config.toml
arch = "shufflenet_v2"
dataset = "pen-drawn characters of a made-up script with 800 signs"
crop_scale_min = 0.8
horizontal_flip = false
num_classes = 800
stem = "single"
label_smoothing = 0.05
init = "torch_default"
optimizer = "normuon"
nesterov = false
weight_decay = 0.03
Rows from block 2, named by matrix and row number. Each number is 500 + 50 x the weight over its row's rms, rounded and kept within 0 to 999. All counts start at 0. Numbers have three digits each. After the name is the row's rms in percent of the matrix's.
# side20: side pointwise conv (model.blocks.2.side.2.0.weight, 160x160x1x1), inputs 0-159
side20.28 110:480505462501393494541533584509544405510486469410482505460468468521491573484530436466524561561386530498535434526471517458527423538484367484497530512447579508538493462571559608507536517501453521475540626482453504501525419447491562369557538477509424535538534480449489425402525399453491488501436563445601485529474441467565496516486569473477529529558410571546415523514496481552465530527405516527552473483531429472531494524434489497545510445528505500442392420434556499529459496599504517
side20.29 092:508509531530519578463531492500523505500412504584518452493412454482551484469549498476510527493426506504474528475526399545479424525444447531572535471528433554447559461420461547597458494478505522499587589503494464478483466467477450502577474526562528484521568539564516483558427509463479420568509514460497424414476524435525424569477421449501507556583535549627480464481551632511531553494453537506556523351524394527507454537429454534395478461516541438549479455367414525510458527545522503
side20.30 101:533456471596496539520545487605531442477547545428495482459454488461429489556538579535523509420547478491506513511563585516443466535430457525524480474451507529449546496551600549482440427520594410432504448527436523473491505571487490434419514457518505558463439429581522411450508472503567462469541512595398473564458591404637509534430524467417481492471465464505505518439457458546591523455531550549546524451545419525489559535547461529510507532476504533477597529563459430528455489424580420
side20.31 092:554450473528464492560471516541500529501541491507457543526539484540449396502521480460512473579518562578445485428469473411536347508460443462518516481549483456576526456525520466454482537512553606435525602496452583465505509511503491458520553442619527527444456518687454531413512410563487481571525519530517430558517596480473478535380552508510508474531459471426499442506445626495510522468462503585472500520451539527529487484551548478562441507511440538568504475530460518440486540595538410
side20.32 095:578486405553522525530564529454491471508592540515425534537447518534546493493584523430506531452656470475486462502558469518505456548481514489607430510526441462556494584433462451441494481540569456561464492548544505430554490486462509485526503520476569567503476522585503512485609470517562518514476471558556521438468478436509438578542483499328584489457571527480470555526465566497484493535459443560555479476413584539533599454384549513458525479428468453477527542589545520394537490501447515
side20.33 103:591569520506439507481522594526475446523466493462463483459579489619496430514534493448535514661535473494460569458470554509534472459517486536452465509511588533538608437474472510584440481476514481378520534338441448482468526423498432492486558507531484540404486545448538578477547564506431508589451434491556490507556503451488592551429520492513532441528533502502486612572555461445447514464504488543532554510465450451547512495439520544448555498498441495503532512469509552479538542639578518
side20.34 096:477489558536470497497505501406549540474508489513403579397450521468409508562513484501441502494433545557490570552567472496499563473458477520488440473439489540531497573465483525555464529448382511475521436588503489610532499433497348492459460446489509581538536487535462563492532528606503503506485542517510543460610482463483488477550462433428495448448579415527520445463491460440552513420475522473477541414539432508518566564430575587479488513421518491523547473579619519414545503483382528
side20.35 094:451493519503444470374446467559492396487458547546458479466550492530442428568512480573477492557501606480500476475517555572513541508505507494519438576499550477504507465519471502548504437489498562487437564498438501527525483501542533527525459461470479441406503504474560463568483392513556418425493475561504536413556572476618430472417534482540498412535474543479475563545464530566575588471511494456594418602454378485455545501564630455442494549530538550511436466483493555395510515563551516
side20.36 100:566508571565453494457587489507527520472505531560481396483488511482565355520544556468466538535497521546541495507554511511498596519413512520521514472457558459517473494477459484481471530481591465438501541432538479556451576547494560431517558551505458476574513541518480575450457564498510462606507495527494523507465530422648518476441520565500532497430572531487460514513523488467564492483531510621472531423568440469506493500479640570507577467470616427572475490594604524427548494618504526
side20.37 104:490585530525528528647537468503517501504491458491553465389459403535454512501571471509444507598489489461512464500561464494534426563474571512430447571427435503519466410478498495392518560524522467573499509457533558525582551521572412511545562607504416548571448507482516502442510471468562533446558560462488528551532380443491525477444485429472587513442533490601516431590484471471470536515577473630570491530506463479481482476495527466449583489522540473469522582457399554496453491469476479
side20.38 091:566544524516483541522529458461512531489418421486588530554515433456418423486610487433458538495471519513577508531612499615499423496505509480411525585486437516431532547544381595475495558535486483471533567536480472497476548518413513560507538556485503412591575526435501481579454520538531475502503529485471469463586492477433438522467546560458541509470452593531544475568430443538551478532358548543456522487538514509525544452438495550477568425480457500410466565386452501558514499531531455
side20.39 097:505553555464477561441552509463470510418477592450514506523471471516433443563616512400516493513427490531466502442503493522489491477487418541547492592448542505525518532453472538470424439431450465457488517479481433490509493586489457499530411612581432496293608592495537502536564582466481493515523429503407502487522515484526469534458549519450520492596461564411552564507481386425566498571530467477520545510516499494458506447523436503601559512526498536498444494452425540529465428489509494
side20.40 098:566440606495483420464554522533460483596486500503392482513546516519553552462484494519484539550407552575464459488488517504475464567488461502540501516474454475439456508503490513597466568406582418455504437547437488580552460598490547445484459457584586544424497478591501539596445501473532425482435438536486542517530456497507485439474427554516494497539486494421527454499535583468539546552451511416461394530532410568456621484487478505541521520464523540501432568494463410516541407509559607
side20.41 100:527514493509486434545520487499574487503437564466526533583503523469537545522449437457493507392495466590406423478489490530497391446409467479515415397443484563502422455541476501434479489505461449531462473430498517563514512409506601458522523468471510505521479545561484558485444505441441606465598517537477503564502534517519500489460332465460519453437415456489441528512610562470593551527545516498510525471581554564451644541389461477506529467470506478543473474524446454555498486547562470
side20.42 093:508457520550499451515543485474465425496486623525502569542462456500543538530446482414440508597493546491548508458409494490523476542496490504527454484475557479502607508492494497499444541516501587388420602483530477546515512437428574392468465417413475495485541509457530509483527660535445464479496509510518533524538489498395583518427509490541511404556577506537559583522517536424464473564525548562545480463439423491418518600452486626581544419515452515480489436519517448472553548542548489
side20.43 106:435433547511453473535483623510516576574565530466518576457596444453487524528512557456511576479439496521589495466482489505522418462465417474449522602446577489386553472407493558485398502536442487477448513538415555539553479470525329491601504462530482494397597516476432425459471452424470540480526538520451518496547506528483532521510456555531496485475541556577566565556500468458452449519506556511565442510479432434490482558523465486540541515476424446451464579437481480512487567443531504
side20.44 105:455579418516573473584446517621501524405561502500527445516459384617521424427510479488524517472458524441497533511491525571506415558491503505452559527465489627559453532452558449473506520632522498488607552516468535551520414498509515515514418592494481495402514527514509494411516492472448552513492475440542422399442518496489414502531498589527512518470488516475518436553455497507449417514515449550526518527445536527458493467599382499528505512570423498505463592429503521557445549552465522
side20.45 095:505467525562563471489561484488470488502527504510531482599605519515559663535570506437429475571478553456565481524464460476544513398482471488513479464460561510565488544557465511565501515589469545428562417490477458469618510588606554390599512456513568498520494538530543565464641604530489435539539487468505509481502466482450559484541566537498505565500535497495530513473462443468486520528576605586538464490480524502474473489519398513521538489431491478481464508583396482480501496395532430
side20.46 104:411495431532515477478527453546429495528448368504462471491510537533517488503445459517500500556525509525474535501501537496498519388576547600503474537492498508470479462402525540516526525557409518419501473559538475504475550517444488504594503495479551496571511497474514454421400448522460506505423459567509567542464491522463600623567446538462425414490566553464470477552522484567487409582457563488470537484529476466575530515524381564406503443579471511540549464429478559615471421456635489
side20.47 110:500340548520458408446479537519466490547587542530512438459516518496449463577453453444490436521452520385407503544454446511498474491462516524465499556505596483505584533514388449542508540464468542413440564479538603594497564472546475526500640494428526536491535519495501512570532435513474526467471470495571477531486403504498568512409461472469524494508537500500597532486495449472426438549537493519474352493515548509509557485514555584470593537511461435427502481425546577507456529545548550
side20.48 102:420637556527500465510507518408527497537422532504524420537494489485503485565559530398537558567468476543462476462576560587510461507546515453434508408414458487493444408406520522625500504490533391551535540591452545549472472515530503496488598392551558463503487447517563480553426472509541497474439480548560560518505518536584508403478450460494488447530488483596432508490439457457603546564495574501511478512542432516537469486494517544505578593474578448552479541496478538529507549582552480
side20.49 102:550434527411504501436461509494545426486444504443486430482516560560504513476515478515534444575510578421553441460483519459540457406516541555494512553398476473520506437444431562547490510470415606501552486545496465485538484515409428479560443458544471550614543430517514532568465500427516361526469534513408593501608585559548610542512548483490407500478618407510479504491553516510484520524436491592529401506555489473512557479525580452528499536539523520503475466407545491492476540471514522
side20.50 085:476477490551441488526507471549516519459487557602468534578447568559462407487544557515516493500594532424544463373408573500452458515441511589456535495489469461502405605526451519480520494443540488576452581497597458502559493506445518432426414602524500521468593502472570531468598436522469499409531453565410521449582564486561522445377498495486454477466492475528476540517468486462496437475559602529519451439382491440499472530446489536552504537505554443500531423502516466478521544534491479
side20.51 098:466442545457500554572519437510477504495471480505550454492459494522463433557572498516459537539489533535548528510519469560499496487502543560429464452438450617585555559548588612384513528456497507513540524478496548581473509465576631514574522502500531396580496530370526506490502450528479522565496504483574602491523428551573510616585488451520492545517512548443476509525571526443557510409394521597514563458524453572568478504502578467476531487493456476583448444455551459503457496571525437
side20.52 096:552452421552560445517459391606547523400507514453530499524467448438520489533555479481550578473495455437589516529477486471511482480429549484415497439509518389498586548417525385410447534516504488554543446427517469487612480471434536597477581501495570530541421539478464451505556549545430463535493399517415440463444420489513495532500480508524465559479544433486535505464448494449502508433506427427534537600443498483572516523501474389495532495412438533583482541476530535525472506536455441
side20.53 097:486484430440532466582462457536482448462529520519558466417553394547435504490548434468501484535437541503533523414505473526528493454501588468474525433512422438498576504613441576438479523605476450502571546539504413405480459531515622471603579482521541501526442482580489538498477435566506463468426441501543521496491518596548512567403547469468603485580494516524537469526421479566494520472441474487513540513477579491434490532535460446502493574457411541473480398496430519478485478562383473
side20.54 099:546564573543465502398536502460464469542393500444483534501636435577421446485487533442567543526460433550521659491483468527541544468568488487504561521494518474422473524523458513632464460495611474535484427497532565433468592503522520497393499490503425471511485461547466528607462544538452575429525501425481550496528474478431533499494529572458481434527473502549458482482515440384492540525531528469452433543438551512476533542465520412608527522541485475542475486575556533552481433544509565
side20.55 091:534439515447522534452545574473527474509454499555478549535525526625420504515516528475439489542528481494522538511547580490595470458435451548486543525500548431540498567539505664429547512565415463561406475545517533471429451513581603499447448491562513475444460515553558495445489592553539410491520566525501507605479500482507537480568453488476564480569529480455528547591466501574450565476449494483523472513473597510511498616433465507400495498520513467578484508524497362506459556459601538
side20.56 104:570545469448603509553504474492498448527554531500537513605480524467406479481499514520588468506468476563485545580540479493367410399472377403537519627525525463555598492502523567556426548504455562432472489505424493528508577511570537491520510419543509508526546470527470444511499442474488523471539552504524447429495429471548437558485575541515512592572482455437519428503528534406554456476433477425527619528565445514504487545474487423491466431458559608524444488524500462487547476499540495
side20.57 098:489523535466410500450432454495416478497480513476472532456459574477509400566396572413540530470532472515505505581497429538472540499517526449481540494512548421452474481497440446515449528440424415459514407475465483559447503585517530458588513481439523475492527521542477492542500452520432422487453501440485484561517619423583528467498421477441488487490448479473451407541494642655537518541470604539537402514473556487563579513528571499574519574498485498515549479479511407500432543427465499
side20.58 103:484462437532562514501479408495504561490552421504447444482545424468468532489571441496510504541469512473459448555595435506503455403468571471493529506433413518478493513455523567424450451465455457476501478403545501471507474515519473507476521498459726508534491515520491547438484485538555453484530379514534491617490489627494609497557522450592466522484524489489473478534488576439511439505463616450442523504488558479530491445454430496453472514404445561476423505567449444536477415519487560
side20.59 090:472463526485540455489492450509497499444409470480541379497536525600531600549559525488430515496422460520525442528507496487481521470537492493461446380589543512449505520458441483519445494547507442480416482549472489430516413575539456489404482452462536513444465478470521533568592636461485489613471491422544530482489474476517384473532466485481537606529448526463440562453515378472499539579496425576582449409436477465518601538519505431565434444483516456515499521561549461508473496576494539
side20.60 102:413440525443483509357434492538490464502602553478410453589515489489482442436474510548479499401517615422492479584534418501517478500502558495510469522637425535518522344588480500490546428464553535478494495500459525462559477530452535420596479501494520480454539524471539534509480520519465495522416503500559482550528541575474490559450493416523434549406421455477567547520407581512467459477422487506498511489436448438516568466508542488578490536514460524543529503462478509561517435581551587
side20.61 099:466493500488486561581398431550540454585552452532554502507470339495461587490535452463484464510448536482519495515447454495488417572484493463430509540541514520524504430468562519566498428431508538587541492529491434554490491519548505566550517527492452560422572532550515441462545573503482474557557588445466478446549434482406497574441529487433539389578372493465512536486437451535554432566414383498517493455552441486536501521467542399541531566491450464522426484436461430511466502488496458
side20.62 106:490461490480474430544441501488487470546592527534522454382490449455429492461491493527438525466532489536473453587649493446527413506465551502498499510501453510530505442449578605454553480468466489505388525426471514586520505580507471501366541483518488452503541523547427466504480459553587510490524527471393554545462468502621410546473410476456503559552447614456464512442501441514567409538465469448472493428500517448508572524518592615444502473522441469460462502475539440444528496421522518
side20.63 109:557553404488491536605474470510568465507457528436560518501431588488486436410503487541516392484502475482544558480474473440515542454452552558445515524453461498527414540402529488445633518530504451576525428503550465534519490526556511479512582538460519492496490510415547467407568456415596510553489585616419480536486484487439493515494560454592439561502437531462455497587507461602495533526535507542507510435483489459515461551545525477561549542520487484479435563413413589545406509425476465
side20.64 103:586410567468514575593564443499557467512506515530392449588438538538522376479572524555543456486493484457506408509528504474473536572418482548522448512423515503492463572455500480468426523618565535529509561500462524487454474514533498437493446539548440517512492571525632552512447440529515469419560514513496470524551556458616515501462422428457572454518454530521513446490563561546605525485490517534558520434461456462570525545468551470489535524552591555450510491509560473424409546576457448
side20.65 104:391501464443494482578532522538421463450556416468548539486460483546566485448467492493484432501471470548506402589528473519542490573472542522448549500499512421506495447492546442519466467536470493509457610489488477557541482489514568450468459542513507454404465525552563448479473436519461463660529550539530487472475497515582405638380520424471482510550462551480457495446583533503525580498415387596534529474506411513406469564445608493467553480490397468475471480500513464526537540524528511
side20.66 099:517403464546404458505423499527587459499547498531432528378533408488510520416471531483563528590478450494413500500581479542553582480466515508548494488484564461542358466491446520480466503496451444526544532454548491585574504509482506508507492533463389509459476483543531546501506531510509494494429408511450535535440445458417525527496403392537452339441553440573494420507504561594458481486586510478513429487554456575550613565459531514520488439510546490484544473490518515437524540472498528
side20.67 096:524495367532557499473512414441572464448545500452525532593381494519409438489500434477487455478552495607484445589521545410507429402415530519419514477480470455519572562549464521423499521511455513457438505475565479439542462610588513534473489490477441538533439549529524483488531443488548584453511434462482522554500524411557511497547430560522534482493386491551503523458439581609525526482558458542509440528470505476548522588433577486538549515490576428478447476525557563468516478469576502
side20.68 099:446503588477493543465480494527418515483427564480441474566542478599444570527522495470447564457472516449440474510529474577505529506493526364511491465494533576463550543472467521464460519535484495550628523507510464475480496553441507506495384575518509469426452440429460509472485473586430494519504451510406542585458379513510481577537473330529512459510532449458491460464460618560459428405464566540494412495542445522577538515564397525492459522512506543499504489499478574547489555497469401
side20.69 099:562534540528548401540619476461457564488469551521448436593463448490539479480439443506486466474476500498513527559524430536486491500402547469564548605488485410569548539528486504442505481513443517424477502598506430411514519521550536498518407589538516534479607531553456515546581526412400595489512551544438399429454580485527420541476460454507523475533529550443496514507501579512424440430505482577472490446540516586532456515500520562546562554575453401516489491517550454514542535477477412
side20.70 098:546531417426582520464559509542470545489490545416472472550456495545518477467421420503517554432413517494472483519467436548498381475416485454558552550517527440578502459555545534493539552561437395491443451407493468484507499518462527587502370509495626573501547473530483520372539547482542408468563516480627473449423510581401472516476541547536515482506453475443491523494474542461505425484459549548532451468498571552426507499537501419554553458495510503537527580484453505514497544490541390
side20.71 099:418533455489533516458471542494485402446533468486546522527504478487602423542673478521431551475497502426542495596543509512572527552538550406460506528535549495472519432525499445455553530507420397501477441465551547468528488552488513557384534436505550454590458492454447455465435500482480484582557604502407493597523453401489508520557472489528476471473549501477499459550452536531460400522448540493466448543538515454448492576488479574381521487511530495539479522376562524541420556503530557
side20.72 098:469435505516515513495447495493526504466521619538548521545405473579475490479482553427470513536406484499536512585484536459427470457447462555447552498619471507459503593478579553463469527552489520545498454459566482561487496546539631551561533520536389397499530493539469497488380415501542521469541532454492514587557514441593424477493425449566409514450451436459553405495557441448624519479464422539480426473499436587471499512449513492423474507549566471515495455489511513542480532575473477
side20.73 105:539534585403447538500569553683484585493480452468445464500453543584545545491542528467461513531546570464560418527504491491462444455473436348572500608492523426504453514464472469609484493398545489474483488480468464508493470469507487458484607435490530471519552461500478518471537532442476481512491549449558482517515463538595483543393503518465504487478565540431519527438472469429544537509408466487467533402559528493532484516501555520536496528529492627436440503498495486364536484565515413
side20.74 100:468433522443548578485515541509525586514509439530421611516508495501544496554457518484482498425497551410507607480474494392558463586535371483573469482504492535446490480543412505581518478430522508511465487473548415525480473532442488521539483514521517506559519492552556560439456497491592459539515483455565515399413478478509514578496457601502519556530564545450423453602393495503511568500427563431446509458540559544514588508513537554534443549453602539468545483560454589483449553594486532
side20.75 100:387491544437403417533536492489541475406478545475459376531521502560467497476496502559514535525474390400473503488484450452477567498494460452472505539448500575546394452482407523509528466577453532526548466581500494546394406490493542498516510432449551519458491420536537494451474438443436445466472536545482466490442471532483490565493494446484523531456468513502463474506470470531533469618408501512487447503496515434548503570536487328577543534576503473485536680555507477434492531528472475
side20.76 101:583509492546550483451431494521571492540576483545426553519540454488602441452413481466526494438414520485574408558439449467420486516462490531480519577576550496541515533407534562462564483472538532442614502523528454515449478455459495546489485504486522466442516473421520496588567435531476526521481535516512588572481435569435427479550566547591521395527491551556465445512495644525528462497563493579477511464496559488500463416482576592534524514507512538466500510614519454479437419601522482
side20.77 109:480498488463453453483456533430452524476518483399496445566555518482458451455431497401391478497592524357440509566485476445457534493533413527436468496472509573451484517493434450490557539433551571555401612568488589529576434508560474522463597532576521467468535539519578563542406405488507495464551490508533441570569466460445474480490406463423506465471463567577424531535466486560466565500529477623487486555549484435518498515433512478436534493480529536578472447512498504456492462495522524
side20.78 106:444516504442484487544502504556550435511575462486493433491486475506541439458594490494480477374613499412508533487522464554540516569513555542462396487484462511512623474472468499462522471443430419437514469450592477426472529489502638505574551537417490442518559541536498495455641473515506490537575503494479536544483536491508581534563539676443531509522459506446494547453494469538577478465430526430476502477435539591493486529432524494597523493470483453601485462498517516577473524584467461
side20.79 106:576482462527589509501426517598388472507508477516428539411500436548521463485627519491511487538459496518572487472561586506489489584537585487509414477526444340466538473500512496407519508482423490480447538447504489494494513395503481540513522445511515616538498480510460492534573501484476517445471587440495467564448471437557606425467494439528516558526447542472477532527479507503482547489566519492418547494504542538614448516467594452486532552584539614529491542470558436534449389560503543
side20.80 096:410481423544534532462436436469521468465570393496491498417540462553469481478515518499475477568433470479534515511483561474415500504536538445457582431492515442420508457490630535479475530595519456565462484543517456499511403508478506558540453469520336454515526513483460476518506521469574527528545507563513497595475633500383561455549533515560378475529417494551504545486482523442535432502471488623468490502486422500491446513551479538546543553518547484453486401469509485489483472622434422
side20.81 097:489512429582476537539489423537455533459542460496528457477454489519433427452491428559485497459563530539409576467450559490451578467508505527474463519512558422583553488515399402405521519443460481474372409483442544432447517369535539500505497508441466551587570512454502586571571507563526501550519502432544480436507560529525542604565512493667465519487496494485449543542524477545502503558398544482477519492482535581474569550492480565463482518527448464466451452443517517523543451415481531
side20.82 085:497511435570567461463495460509506504571535392386510542512517552506492505546409506545487443501495542484492561488565491507510567395532475485533453555488531511474511464438511499550473494430412492477440359425472600474489424470517550539476508472509470486464522522385466539441467643427538505500548540396475465532493487477392588430486507503524595449517536481497450649456640393509474522498488516507473519475517478549427515542443474525524528463464492480485431490480542417515578518406478500
side20.83 104:519517490482563538491628481514449597502471481483553497471539464435530495467525487362402575507568485533376562480488484554503529519571493573514576517493456459486463590432540463531375479499476578581552500494511529486455460555463460533514478552443495559430506552510519552489452515488502466509456496524515432512507472475400504546601533552527489521521592576509519433508472521479522506527511625564496451485436371455501533492542438426459492528559447464527511576378440493532518538423627463
side20.84 095:548531553595476448471479415482469455540537480603534596507475564516516426516432424444476535508630499517467395489451429509492468522487524469475535506591366453491387467460519516533496517514346500467613520557445570556467442553461509494615432443463495566507525472487604485533454461524441507416486478477471437486524553467409500585503428481485481498505498483544481514478428493482561539502501478504484560604502451467541503565454446471565491457548440490479595448532476476572488512540547540
side20.85 105:468517432433524497474528538606526396517521465545440483473471450546518455483538481410509439459451546449551442527468466421472482461522469454518546414463415593431434493522535379467535493615578472480484460466563419478576450496559487440500507490486493562461494466504484467445417611497504580513476555489544582420447544501498557451475530486501584541494543444452495445437491481473474605510482591488570407483497446461436491460482394569456535446473568530506460483409405521546559430531519525
side20.86 110:519494408486534501421461519567477586510514393557419527497508590559670522489528538511545401430559450533526569535468495436504537568478519492470493451540523476387461452481459433513522462455486496509516400497430453479603491479454430511549415483488501528591470463525483502438483435520489522575481543571477519483482634470471532468525521505459457512471594510479532456452464486531487538551488553526495540440488549474467589489599420500559536553399574623483476531558500508544499495427508589
side20.87 095:495547521515487533531458463502528313531503435481560401483512463459493546500537491533473547467487553544542483423497535449495524515545521446506451462561572502434545461440443533508496527484485446453528441458590497552380564523486390468470450469413435582503514437457554553588553504526445550581441531483510535433488465582555395547471479523429511487558501508576567507451462501400476501407455447457607419497554513489432573539434454519532490429501508532511564582503543461496501438434479565
side20.88 102:589490600503516533466487466397527515563465554547480506587529531453520499477510574405475453462516500469500507521442508434496457584476541531463492401511421576538537468532431351523408543443613497528365479477582479455536547560560482552497499566501458450533413546611472590569466509588524470467397408556500551515469555497477469404510494459500525514535543501479508494425501544523497485501596441495451517506537540478497490558514562419575517553450525483481533533459407487543448539534506478
side20.89 098:531558566468530598391581491497457464470513499444430510599456490547487504486424509449566535559513490487505500503438520523412581417486572505485556501454429386493396423587571514602520513398503547513447499538510434532600522507565543505538468500485517526515492552458477569514513442538523484519572511440486518523469614608479497583519459486469480561416513494461474501506570423579531467641477483511494382511481485429480606467426519492473538486433487531515460460549526551490437501533513465
side20.90 096:544470542526490492426545424540490494499576521504458483590489525406510570624498607414499503415619586431540628451510579447486421396433534416450470463497524518448502460600493484467495532502605512471542495543432466432510535485499469483489561509486502508485448500466456518495547512481537528468491409472538563513465555507470496547475533363498490532530393500436540531490557572482543416515406497492534483460484569554528498431488549450459456572440474461523564495453484505421603543471490528
side20.91 099:627532568475456429520515525547448470504510396463491583469499483487502566541426475507517476553490500505353449548530533498626527510552484454529530576535493474467503451518588500529466515521467495504502514459409543499474420441530443423553471537547533453498554550512549453522537391475442511540424464434497456502516497606553454436402434527513549555447556455539548460531452482546539593562435460394496493589541436431466446526479565406475387527428439475541492492560473498511446451509546478
side20.92 100:423426456432494452473525463538513524477456457512419554506554547446506644474500464533544447450583425554482436527469483601499526522477441457529557450532549478528493441531477490464484469508511520502592551475460393483440476472494622533461506495454512471490457320517513537478500469464499507539554497516365546449558493499501432483561394399500420514453506488529471531490536429501490456524484613451464453416591559481464584555530427474455494517485455499545592523480410502560429514540507473
side20.93 114:537510498581449486429526445496559475513468443451507530544414509473527481546494507472379469480553335489523431534429414492520436463547377507518513494477630443470506498568423482487451554447491568559481487504528541540470524468449522345428437489520508483587573515516452478524517465439460489511495440482512375452484547511491537475677466484484434457533467475499521481592553499533374492536439466468427485533459524546565505498557561509509511547525461516536517514462485447518490460475476583
side20.94 106:545576551542486413537420496497479426576490597498521440462472427451441455525473544386486532512489529555473389544476551492512597473480463515480520527537519488542509582513515543543458469473580571584467457490415489473515481432502528510478568480579555562499499566469582432598566595496454560478467541511509435504520517550570348477438542475485514527564502484518475483575446469452552542487488457501505551481595519485527447510431644455569522536524490545512357473514544483519452520457434559
side20.95 107:512464508482497520445497551509434475505503525537518461468504527438495486475596528453458503486561581455463523519521543485576455508567568454423570526511531542454503373544542532537551554561518420555470553458426440462521497466512523539530527494490574479486510494571514535541618490489481501607467394521575532648452483584477461538557445497478519433510427622543472557517482509579518440517398462473469475449473552440481490506447550497435469426542481449541445437491584400621559491589580521
side20.96 098:625472421517356509481487500502480514464428543478461521492455498422437461496476486481489406490566547511504509526475514492495449446548450535469492485503445521443585495440444477505516427447563528606512543464526571482515550524496486483487569502529474443514513544554388506480486509519475499399540458505363522587542605494497591415488523550468547592435477476468541598524585385446584511561527558455480455543518587528470474577523494566513453542594497475442455458471501438509403527545568543
side20.97 099:563569489542453530494411366378391633470449507506402423617430487487533441491518514482582498449488552461486476431531511556537460538545537515451540532532501462456521526558467494483509490461411441501578513488477464457542447406555612481506430515542527443431537471503499519534421483488509441443479552533494489543453560492502485438541619527486499514489439479538473446523392599560532501553540543478505526605516486529514507447502489460502470505575498431448525434436597503517480432465566551
side20.98 105:386482573474484605521499425491538438497484518471509469479444492474515466448539538501427410481585491499632495474494593444509479541548530501434513324475523507597506473537566480425484460493564567487481502480535509467580487546534451506575580458544494534536432543491550549416422435524497430497545458488468552440449465411612474503386547498509517539512466552429463506569560471473496517499406472481499520446571500533454455533470582482430515431399470416527431496441521477501536539485444503
side20.99 101:473557485524488483501493568498618475527506433461600513466536437519496439462463590489359452501491611525403460560512590490517537520534549496531524527512553556539518500518505518572436432469528406480574468544480533526503425469571618524537393386488410517499430521518585505462505545470544517478482485499598461509488418623492499427527461520559569412495601613462505467522444430506514439473561459512529466522544564471554509503489486456490459475511511556454537491520478527385541520520547476
side20.100 104:602532503436538462606474476569615562542461495519512544484470560459542399505526515537507506507505541509486504458452620559473516601486464601507478563431512511567426513477503492530557513500489446493524474528507453545513482558499465493421477575490498535529431482450528469505525435432495465468494478394457519435538486546538439442492459507488456545470478516486473421531508424494509543501525476543498506408533423412545489600510633490470402461602577622533408581610535442442488570560491476
side20.101 092:516474478569502526408503539479497393452457516580468543545540535594478462424453552573579522495517469427433429504499550561473468549544489481503479472452490455517570609469532392433459484544396530564516469514408500561449500453477498496466477483530550518490504523563545477538548393493532567428464539444608478460534459451608500379464544529565444471412489552499486522431538441568487426526553574511507438544487553607468442518449500542479435514523451481543477389500474549561462551556491460
side20.102 094:378431416578488484407543492525489481494456492498491532545487395539477541488527462582591577482455459531423503458474462470483561574416438444480455490457519507515525522501493521482463441423486469506539537519578546556542489494479516527479520455458468492502455445476477526584462526447436531462497409541490520474539437474496403521474409531488486433474516376596435563465520551549446399389500489457545556491580567540434568555458452611617453498496485537416508499494497419531570466419451453
side20.103 097:535545538491580490430390482530447524533487664638487458534408498472478473497504533531473474536417601633443541544533522457551491419462471550462564483482487531599539522445509433526404574472517419474458550517514480493533527450511577456568514471549485530515500536533566494564440595564511495398520511450414505450497544467459531541478411513479554479482487460503464419458543574574521581530491513416520523517489453556551570561493502453466450554541584561530569513539529474513511516514562459
side20.104 092:484506495503503494535506569508534493496438454469497525506495371547465497511500515469560474495357473511487504439465583493489389516558440508495566467494499476565499606497529537483482402557505570519535561508596533550488572428492605351575589439563463543481482457594494533460400480513544490433516548456545471473513481525515527537394597518518598480528568473587466453447457517499503534582520444432553597510518589557418473469519440487477471526495412550501462517462467480444465423523541502
side20.105 100:591569448434463459515568484544479435421420491567545466491486507542442460578480513476500507548489509545468481597469489412479468380478415524506431509528490491497492507463572501445536549486552476513366518484530537512500410439477527569552474496532624425474498573479494400519494496550536491491427600463500542432589517440547420426472457519474481482597450527519480515615428422479531616464414460515553503512591470529498548477494481528489538472468483536495439503582499559489474401585496558
side20.106 104:485530433472628480508521497530509488469549499412494467478515521514531452554558521405505580511501476576495548492554467468461503516550415588514412621456547542450531525475487495478536513523492446427526411490556525437529480446443447465518489490546497560627609480543559545430474540553455462506538552484484432590488460513541448496598427514504491445458520573492433486582451535468481575489560605549539484504488538457537541559435350530550523559473560507531466529540516476557344518537542483
side20.107 106:671550419561584605476517522474558419463522426581462443356556565524492455402459444538516529517444437449463448488431511552468537545455477436507489552512456505495501477437484494517511505416533522468571461535504545518523420396477447485506475495510473580606452464441522424543536471480479457500503525550459497567606474498460502418608506474574523490446497570578542551519462434470544608468485499561443515539491516483514524527478517541476527522475547605479437498530592530453545472486535515
side20.108 102:408547572509551503502463573510557519493462312541552425469534498525442582475474477526526509495575527477425466503457537532473486501564470449449417416540512608506420444464496477554550517517432510443548504463528451534550511572541488491478478532542400434465528507432528486506475475529453572572632445501512448482519515534489497497568344486509454492551507529510537615457498493511569536571484569495427500400532554462485522530496378547571446458545487531576461426435495460517562477497489515
side20.109 095:459452447524486558539464556408444590549421549434566493465483439515495510524480460386526551534508408567455527434432433467487359412456494475474499478459498485528535438488503501488510500455533429362445549394466489546561494493466444446492437469477587451453567451529455589435607530504495480611508394554519489430388497473470604564493547477493464468470444512554574493488516511466494474507523584520531493517529551445516495490580435409537508485520492440474495518493435499466536444535451530
side20.110 099:519502466415479410546504489599520408541548477489494578438534461420457507434469549557493539531546513505491600570581462441511560481440529465507517532515595559525472489521537552517641535529451461500521444529414522560398524471439495488358446495572424497551552464531424490422542585464546568493542435545531494438462500522547463456494395453461495576435453409454510530500492451437470430581473523446471464476501583462480500516559534487527483467484507399476473515446602498468505463560491561
side20.111 100:459522587608541524455446479490542495485492518538438463496607465485478515497462528493457517537457481405496481519469563471504578560505517543553573469370484536501546542467533444611486512592494506504494459491446474481437586529507561492558481457511514487513406535470448431477584439479457484414522453498399550404561487571557449511527489392471482515538497539568523553422507492507482593576578579519508366475453428502491369554489558442564441486520542570535413548470438490497534535472493457
side20.112 098:589408496476551574475451458457517469543561462574410442487454489497479520552582447507520480510592521445514510519506454406560593492442538560487432419587392514498515439451458549545536518391560467537500519415522516459526498503471510454535440444486568427499468423585505572602539428526575414431448506459475489576476446444517567488424473472466521496548522537561543575464538413504530587511561412395510513526425501513541515527472515554477525536545514497480499436543503495456480461464615530